Weights of a small sound classifier.
Model: norm rmsnorm, activation swiglu, layers 12.
Data: trained on melodies that start on their tonic, played by one synthesised instrument, 26041 training examples.
Rows from block 3 of a small sound classifier, named by matrix and row number. Rows with one number belong to one neuron. Each number is 50 + 12 x the weight over its row's rms, rounded and kept within 0 to 99. All counts start at 0.
After each neuron's rows are labels from the 100 clips, of 14848, where the neuron reaches its largest size: "loudest band" is the band of the loudest frequency at the time of the peak. Only what is clearly more common there than usual is listed. The data: melodies that start on their tonic, played by one synthesised instrument. In brackets: how many of the 100.
# gate: MLP gate (model.blocks.3.mlp.gate.weight, 1024x384), inputs 128-255
# fc1: MLP up (model.blocks.3.mlp.fc1.weight, 1024x384), inputs 128-255
# fc2: MLP down (model.blocks.3.mlp.fc2.weight, 384x1024, transposed), outputs 128-255

gate.78:43 56 45 64 45 34 49 51 44 36 30 68 46 46 39 50 47 59 57 55 32 63 39 33 59 31 33 48 62 55 26 39 57 49 39 29 44 91 38 67 51 55 47 50 54 55 34 58 72 46 56 61 46 76 28 54 35 53 65 50 52 45 33 37 51 66 55 54 67 43 39 50 56 49 52 54 36 55 68 69 60 13 51 43 48 50 62 52 42 45 51 44 37 72 68 40 51 52 55 52 31 86 50 49 75 41 65 47 56 55 55 55 29 53 48 50 37 75 36 31 58 61 47 53 69 61 33 45
fc1.78:82 63 69 62 61 60 56 37 37 69 76 55 56 43 44 53 51 56 54 41 74 67 55 57 36 52 73 68 22 36 59 53 72 34 66 51 24 33 59 26 58 45 50 48 52 66 83 54 39 67 33 59 54 26 75 31 63 48 51 38 42 53 39 45 41 41 44 51 33 54 49 43 47 52 44 51 63 68 41 52 68 57 65 58 54 47 46 34 38 63 58 41 42 25 36 58 41 55 53 48 47 28 45 31 47 53 34 67 37 32 56 59 33 59 39 51 57 21 71 45 42 48 68 60 34 53 66 33
fc2.78:56 54 60 75 68 40 52 48 63 57 80 40 37 71 48 46 52 51 40 41 28 46 54 49 65 46 44 59 42 32 58 28 59 50 57 62 44 53 53 24 45 64 55 52 37 38 39 37 33 43 45 49 47 55 60 45 47 42 33 62 50 51 44 39 52 41 50 36 40 36 48 41 31 74 38 49 45 51 39 85 60 52 68 49 68 57 33 43 79 50 48 34 56 51 32 29 69 53 52 75 43 28 65 39 65 42 49 52 53 58 48 40 49 63 46 56 57 53 53 33 39 68 60 47 48 51 46 30
loudest band: 1000 to 2000 Hz (36)

gate.195:69 62 56 38 62 61 57 45 45 47 56 72 60 34 58 53 44 51 43 55 49 33 69 43 41 47 45 72 51 39 22 30 38 40 39 41 54 53 31 56 61 45 42 56 45 54 63 45 67 50 53 66 34 24 46 46 48 56 38 49 40 58 56 42 49 45 61 43 42 35 37 22 40 33 43 43 53 26 42 51 68 36 41 58 48 82 47 37 43 61 72 37 44 60 57 51 64 53 52 14 47 34 35 48 42 44 44 50 56 47 57 54 72 45 62 49 42 57 45 46 60 46 41 66 56 47 53 59
fc1.195:60 56 48 37 65 68 61 52 72 67 61 64 62 37 56 36 34 58 47 57 52 31 67 25 37 63 40 47 37 59 27 48 24 60 48 30 31 44 40 70 46 45 41 42 33 41 57 29 55 47 46 61 40 43 46 76 32 53 41 60 33 43 50 48 65 42 53 37 53 39 29 49 41 41 62 40 56 26 34 53 61 53 51 55 46 69 59 47 40 83 72 28 44 58 71 52 65 51 46 30 42 23 45 44 43 43 54 42 53 35 70 55 50 38 50 36 60 40 41 30 73 48 41 49 50 48 52 42
fc2.195:51 41 42 65 57 58 09 57 49 34 59 18 46 57 59 27 62 38 40 53 63 48 24 44 38 68 40 71 52 68 55 35 51 43 45 49 36 53 54 39 45 49 60 54 62 72 52 58 24 54 51 52 64 36 51 43 52 56 47 51 70 51 70 54 50 56 47 54 42 58 51 46 52 65 44 60 53 45 32 45 67 47 35 28 50 73 49 47 41 58 57 44 44 49 57 49 63 56 66 38 70 42 37 51 41 50 55 49 56 39 55 52 64 36 49 58 39 43 52 51 32 37 61 48 34 52 53 59
loudest band: 500 to 1000 Hz (67)

gate.705:40 57 63 43 42 45 37 40 61 40 52 40 55 51 19 58 27 54 49 20 42 52 47 55 57 57 37 32 58 58 43 60 61 68 44 72 40 43 62 55 36 47 64 49 61 55 33 46 58 43 64 36 69 57 52 79 64 43 38 34 46 72 60 61 34 59 36 65 18 40 72 53 41 53 45 35 54 34 50 39 54 76 67 50 54 43 50 45 55 53 33 38 55 61 62 55 44 40 49 26 37 49 52 46 54 49 30 55 43 52 72 41 61 60 59 49 51 63 55 33 66 73 37 32 44 58 64 66
fc1.705:42 51 46 59 38 32 63 62 49 65 26 48 79 28 33 71 40 60 45 47 51 49 55 59 51 40 59 43 46 43 29 70 58 49 65 55 39 32 33 48 52 58 53 30 44 50 37 31 79 43 43 54 51 60 63 54 41 43 45 44 35 60 59 54 42 62 48 62 25 51 36 49 56 37 62 28 46 42 32 37 50 63 60 51 49 38 48 55 52 48 47 62 38 49 58 57 55 48 61 54 43 72 56 49 56 49 44 78 40 27 75 42 49 43 49 47 44 62 48 51 58 63 47 38 37 52 51 53
fc2.705:66 39 32 59 68 51 46 60 57 26 39 56 26 68 46 50 49 37 59 74 48 49 41 55 23 57 46 48 60 53 41 65 58 71 49 43 83 48 29 64 63 66 50 48 46 54 35 61 42 38 49 78 57 44 65 51 62 67 50 68 52 39 42 48 67 67 44 17 68 64 39 57 48 48 63 42 56 65 83 48 57 57 74 39 48 48 63 46 65 37 37 48 77 39 22 47 54 64 59 49 61 44 31 55 39 71 50 50 43 34 41 54 64 52 69 50 53 45 47 56 64 34 55 64 50 62 61 54
loudest band: 1000 to 2000 Hz (68)

gate.429:48 60 41 35 33 50 30 58 32 31 58 34 40 28 47 48 52 62 46 66 83 63 71 32 48 44 56 61 50 54 33 32 52 39 56 29 68 69 47 50 50 39 59 49 38 42 44 38 56 62 50 64 75 44 58 23 57 10 49 47 58 45 49 49 52 44 51 35 71 52 32 61 46 53 44 62 71 41 48 60 73 36 62 38 35 67 44 61 58 56 50 48 58 44 55 38 66 66 20 45 40 41 41 77 52 50 48 69 67 42 38 49 64 40 39 58 75 57 54 74 53 63 59 29 57 40 40 32
fc1.429:50 42 34 63 30 54 50 59 37 70 65 65 51 52 38 59 30 48 50 50 52 50 40 68 38 46 58 52 43 55 45 58 62 48 43 49 54 47 20 40 50 43 47 57 65 46 47 28 43 76 40 58 42 46 46 63 67 49 47 36 38 51 76 48 52 57 52 53 34 67 41 62 50 67 33 57 45 55 51 33 50 68 35 53 58 60 39 58 44 59 46 55 51 60 43 54 38 45 60 28 86 55 40 46 42 61 68 61 71 49 46 51 44 43 49 27 45 36 49 53 69 32 49 65 35 51 63 88
fc2.429:44 43 55 44 55 21 18 70 35 60 50 52 58 51 40 51 28 64 41 53 42 42 38 78 23 40 44 46 52 45 44 40 42 49 40 61 63 34 33 64 48 27 70 53 60 62 17 51 27 60 41 54 51 45 58 30 56 50 53 47 45 35 57 62 55 39 33 47 29 44 32 58 65 66 48 52 28 47 49 54 44 36 33 69 29 23 52 51 63 61 39 62 31 55 77 67 55 40 34 34 54 47 34 51 48 46 47 57 55 41 43 55 62 30 63 69 46 58 40 53 54 60 48 47 41 47 38 52
loudest band: 1000 to 2000 Hz (42)

gate.320:21 47 76 52 43 23 34 52 55 46 31 70 50 56 33 64 39 36 40 44 45 71 42 57 64 62 62 45 46 48 47 60 41 50 45 51 49 61 63 68 60 34 52 62 56 56 37 41 46 59 52 54 60 51 38 54 55 50 41 54 46 52 40 54 65 51 61 42 34 81 52 39 60 28 71 59 67 36 35 49 43 53 46 45 58 26 55 47 45 39 68 50 28 41 66 39 69 58 56 42 81 48 61 43 43 70 36 55 45 48 64 61 69 52 51 31 59 70 47 40 51 56 55 67 53 35 42 46
fc1.320:52 62 58 39 38 43 50 56 33 73 39 54 51 52 96 75 40 57 64 30 39 58 35 66 63 52 52 33 37 67 40 47 55 53 57 54 50 30 71 50 38 65 48 63 40 47 35 66 54 17 64 72 38 32 52 39 47 53 49 53 32 52 45 66 29 34 57 51 53 50 30 49 41 55 72 48 62 52 29 55 76 76 73 55 39 61 69 50 38 37 71 46 75 43 54 52 57 48 42 47 51 43 49 58 38 23 60 54 57 45 55 49 57 30 58 45 70 63 52 39 43 67 30 59 31 43 68 41
fc2.320:48 52 48 69 55 51 52 33 56 56 54 47 72 53 68 75 82 47 54 35 38 38 64 48 43 39 42 62 52 49 32 44 55 62 63 45 39 35 47 43 60 38 55 26 68 69 49 60 62 48 49 40 34 58 48 50 42 40 40 25 54 46 34 46 52 50 51 43 67 50 58 59 36 53 52 38 59 75 51 48 75 48 52 44 40 65 62 33 47 73 49 35 68 63 68 56 53 41 44 51 57 53 51 60 54 50 55 42 69 52 38 57 40 30 41 72 55 50 50 45 43 63 44 56 47 54 53 45
loudest band: 1000 to 2000 Hz (48)

gate.55:45 43 28 36 43 54 56 67 53 49 33 61 67 39 72 50 29 45 52 63 41 49 60 43 49 72 31 70 43 28 53 51 36 37 36 56 26 53 44 64 44 37 39 34 45 49 45 57 59 56 60 54 59 36 38 40 61 46 56 35 55 22 61 37 30 43 52 54 39 43 57 61 34 39 57 40 80 28 40 46 59 55 41 50 56 47 47 37 48 57 33 38 56 58 68 65 52 38 65 69 43 43 20 73 52 61 55 41 53 46 74 43 47 40 48 50 60 28 49 34 50 36 54 36 60 54 66 68
fc1.55:48 60 33 29 38 58 53 58 59 37 35 55 66 49 67 40 39 44 50 69 47 42 71 40 41 56 39 71 41 24 69 52 26 37 44 61 28 53 40 68 47 38 45 22 35 55 60 75 48 37 48 56 52 39 39 55 54 53 55 18 50 44 53 44 42 47 39 49 35 43 50 66 57 46 52 46 71 39 52 34 46 45 32 48 61 52 48 40 54 28 47 40 47 68 60 65 61 40 71 65 40 41 39 77 54 57 54 44 57 44 51 54 42 56 52 56 49 41 42 33 62 49 39 55 48 52 48 56
fc2.55:72 45 67 60 49 40 53 44 58 48 64 89 29 74 47 41 81 42 44 42 49 73 78 63 46 47 47 36 51 66 42 42 47 52 67 72 39 41 51 44 47 48 66 49 51 43 42 44 35 60 69 55 44 50 73 48 48 39 33 53 38 56 59 43 70 56 45 28 40 44 41 44 46 38 37 53 24 51 53 56 54 38 65 69 49 50 48 49 39 48 46 58 42 59 61 25 43 50 39 22 46 63 65 42 39 49 35 53 50 50 46 32 56 50 51 56 37 58 53 42 56 66 40 39 60 36 50 54
loudest band: 1000 to 2000 Hz (38)

gate.432:46 38 44 62 48 32 58 35 24 29 51 65 45 66 64 59 60 43 62 62 62 60 60 59 51 57 40 34 40 65 54 58 42 45 31 42 57 54 56 47 40 64 53 39 55 29 51 40 37 42 47 22 66 58 62 39 48 57 51 56 49 49 56 44 46 44 35 38 48 42 47 62 71 38 25 52 38 55 56 52 56 33 37 39 50 29 32 50 75 66 40 72 35 44 34 56 44 45 58 49 24 69 38 46 38 35 28 40 37 45 57 33 62 37 61 57 30 46 30 57 45 64 52 45 55 55 58 46
fc1.432:63 28 44 60 64 63 55 29 25 60 47 31 41 50 41 21 49 49 64 57 64 33 66 56 61 52 60 53 39 60 36 37 43 38 72 45 47 65 55 59 61 45 32 37 49 64 32 49 57 54 49 47 42 35 45 38 45 31 59 63 49 54 45 57 43 45 45 55 57 39 21 42 59 49 50 36 63 39 53 47 47 51 46 72 57 44 46 42 57 71 44 51 58 53 23 31 22 35 54 76 17 32 40 40 37 50 62 56 61 39 49 47 67 43 51 66 32 43 36 33 48 61 35 61 45 43 58 33
fc2.432:54 47 42 67 51 59 69 31 21 59 43 36 49 68 41 57 41 49 81 45 41 56 64 52 21 34 59 36 57 41 58 44 56 59 55 46 50 66 50 71 52 59 57 39 48 56 28 53 64 44 58 42 28 42 44 33 45 50 45 39 61 64 56 57 50 56 62 44 61 53 34 51 77 45 65 69 33 41 69 72 42 61 61 62 25 50 52 49 67 48 43 74 40 59 46 24 28 46 22 53 41 43 51 48 45 52 45 35 37 37 59 53 53 38 72 64 52 37 27 53 52 42 52 57 48 49 49 36
loudest band: 1000 to 2000 Hz (36)

gate.34:56 62 62 48 49 55 44 62 46 68 84 64 32 48 34 46 51 28 48 49 36 54 53 34 52 76 62 64 68 32 51 49 73 45 38 47 53 28 45 63 32 44 35 62 45 57 37 40 48 52 57 60 41 56 41 39 38 48 52 60 66 26 33 72 50 71 35 38 57 57 42 64 23 29 57 61 52 62 59 60 72 41 64 42 52 40 61 33 48 43 51 64 70 47 26 71 56 53 39 37 46 31 52 15 47 40 67 57 61 45 56 57 65 50 37 21 53 36 50 68 50 44 51 48 47 51 76 61
fc1.34:61 49 41 38 30 59 23 74 60 66 84 44 43 46 35 41 55 52 50 41 29 43 63 37 55 41 42 60 66 72 42 71 50 32 59 38 58 60 62 50 37 69 44 45 50 62 44 27 60 40 59 27 64 51 45 59 52 58 41 52 48 26 49 47 50 35 55 25 74 48 58 49 27 31 47 27 51 72 68 18 54 54 50 46 50 45 57 47 34 63 19 49 61 53 31 55 35 54 58 61 44 35 67 34 62 59 33 53 41 47 47 38 57 51 28 47 42 66 36 70 45 42 54 68 40 39 39 38
fc2.34:49 43 54 48 43 48 44 47 50 59 59 58 41 59 47 40 51 43 46 52 31 45 58 50 52 51 52 58 53 46 53 46 52 46 47 35 17 56 58 58 48 85 45 39 55 61 48 44 59 35 51 59 21 57 69 48 52 51 63 32 71 26 59 50 34 55 59 47 61 78 50 55 44 40 38 32 66 43 51 57 47 59 37 41 39 54 55 36 41 61 37 60 55 61 36 65 43 51 44 47 49 44 52 39 55 56 69 48 36 44 49 49 46 51 34 50 38 68 35 44 28 35 69 70 60 33 65 50
loudest band: 1000 to 2000 Hz (34)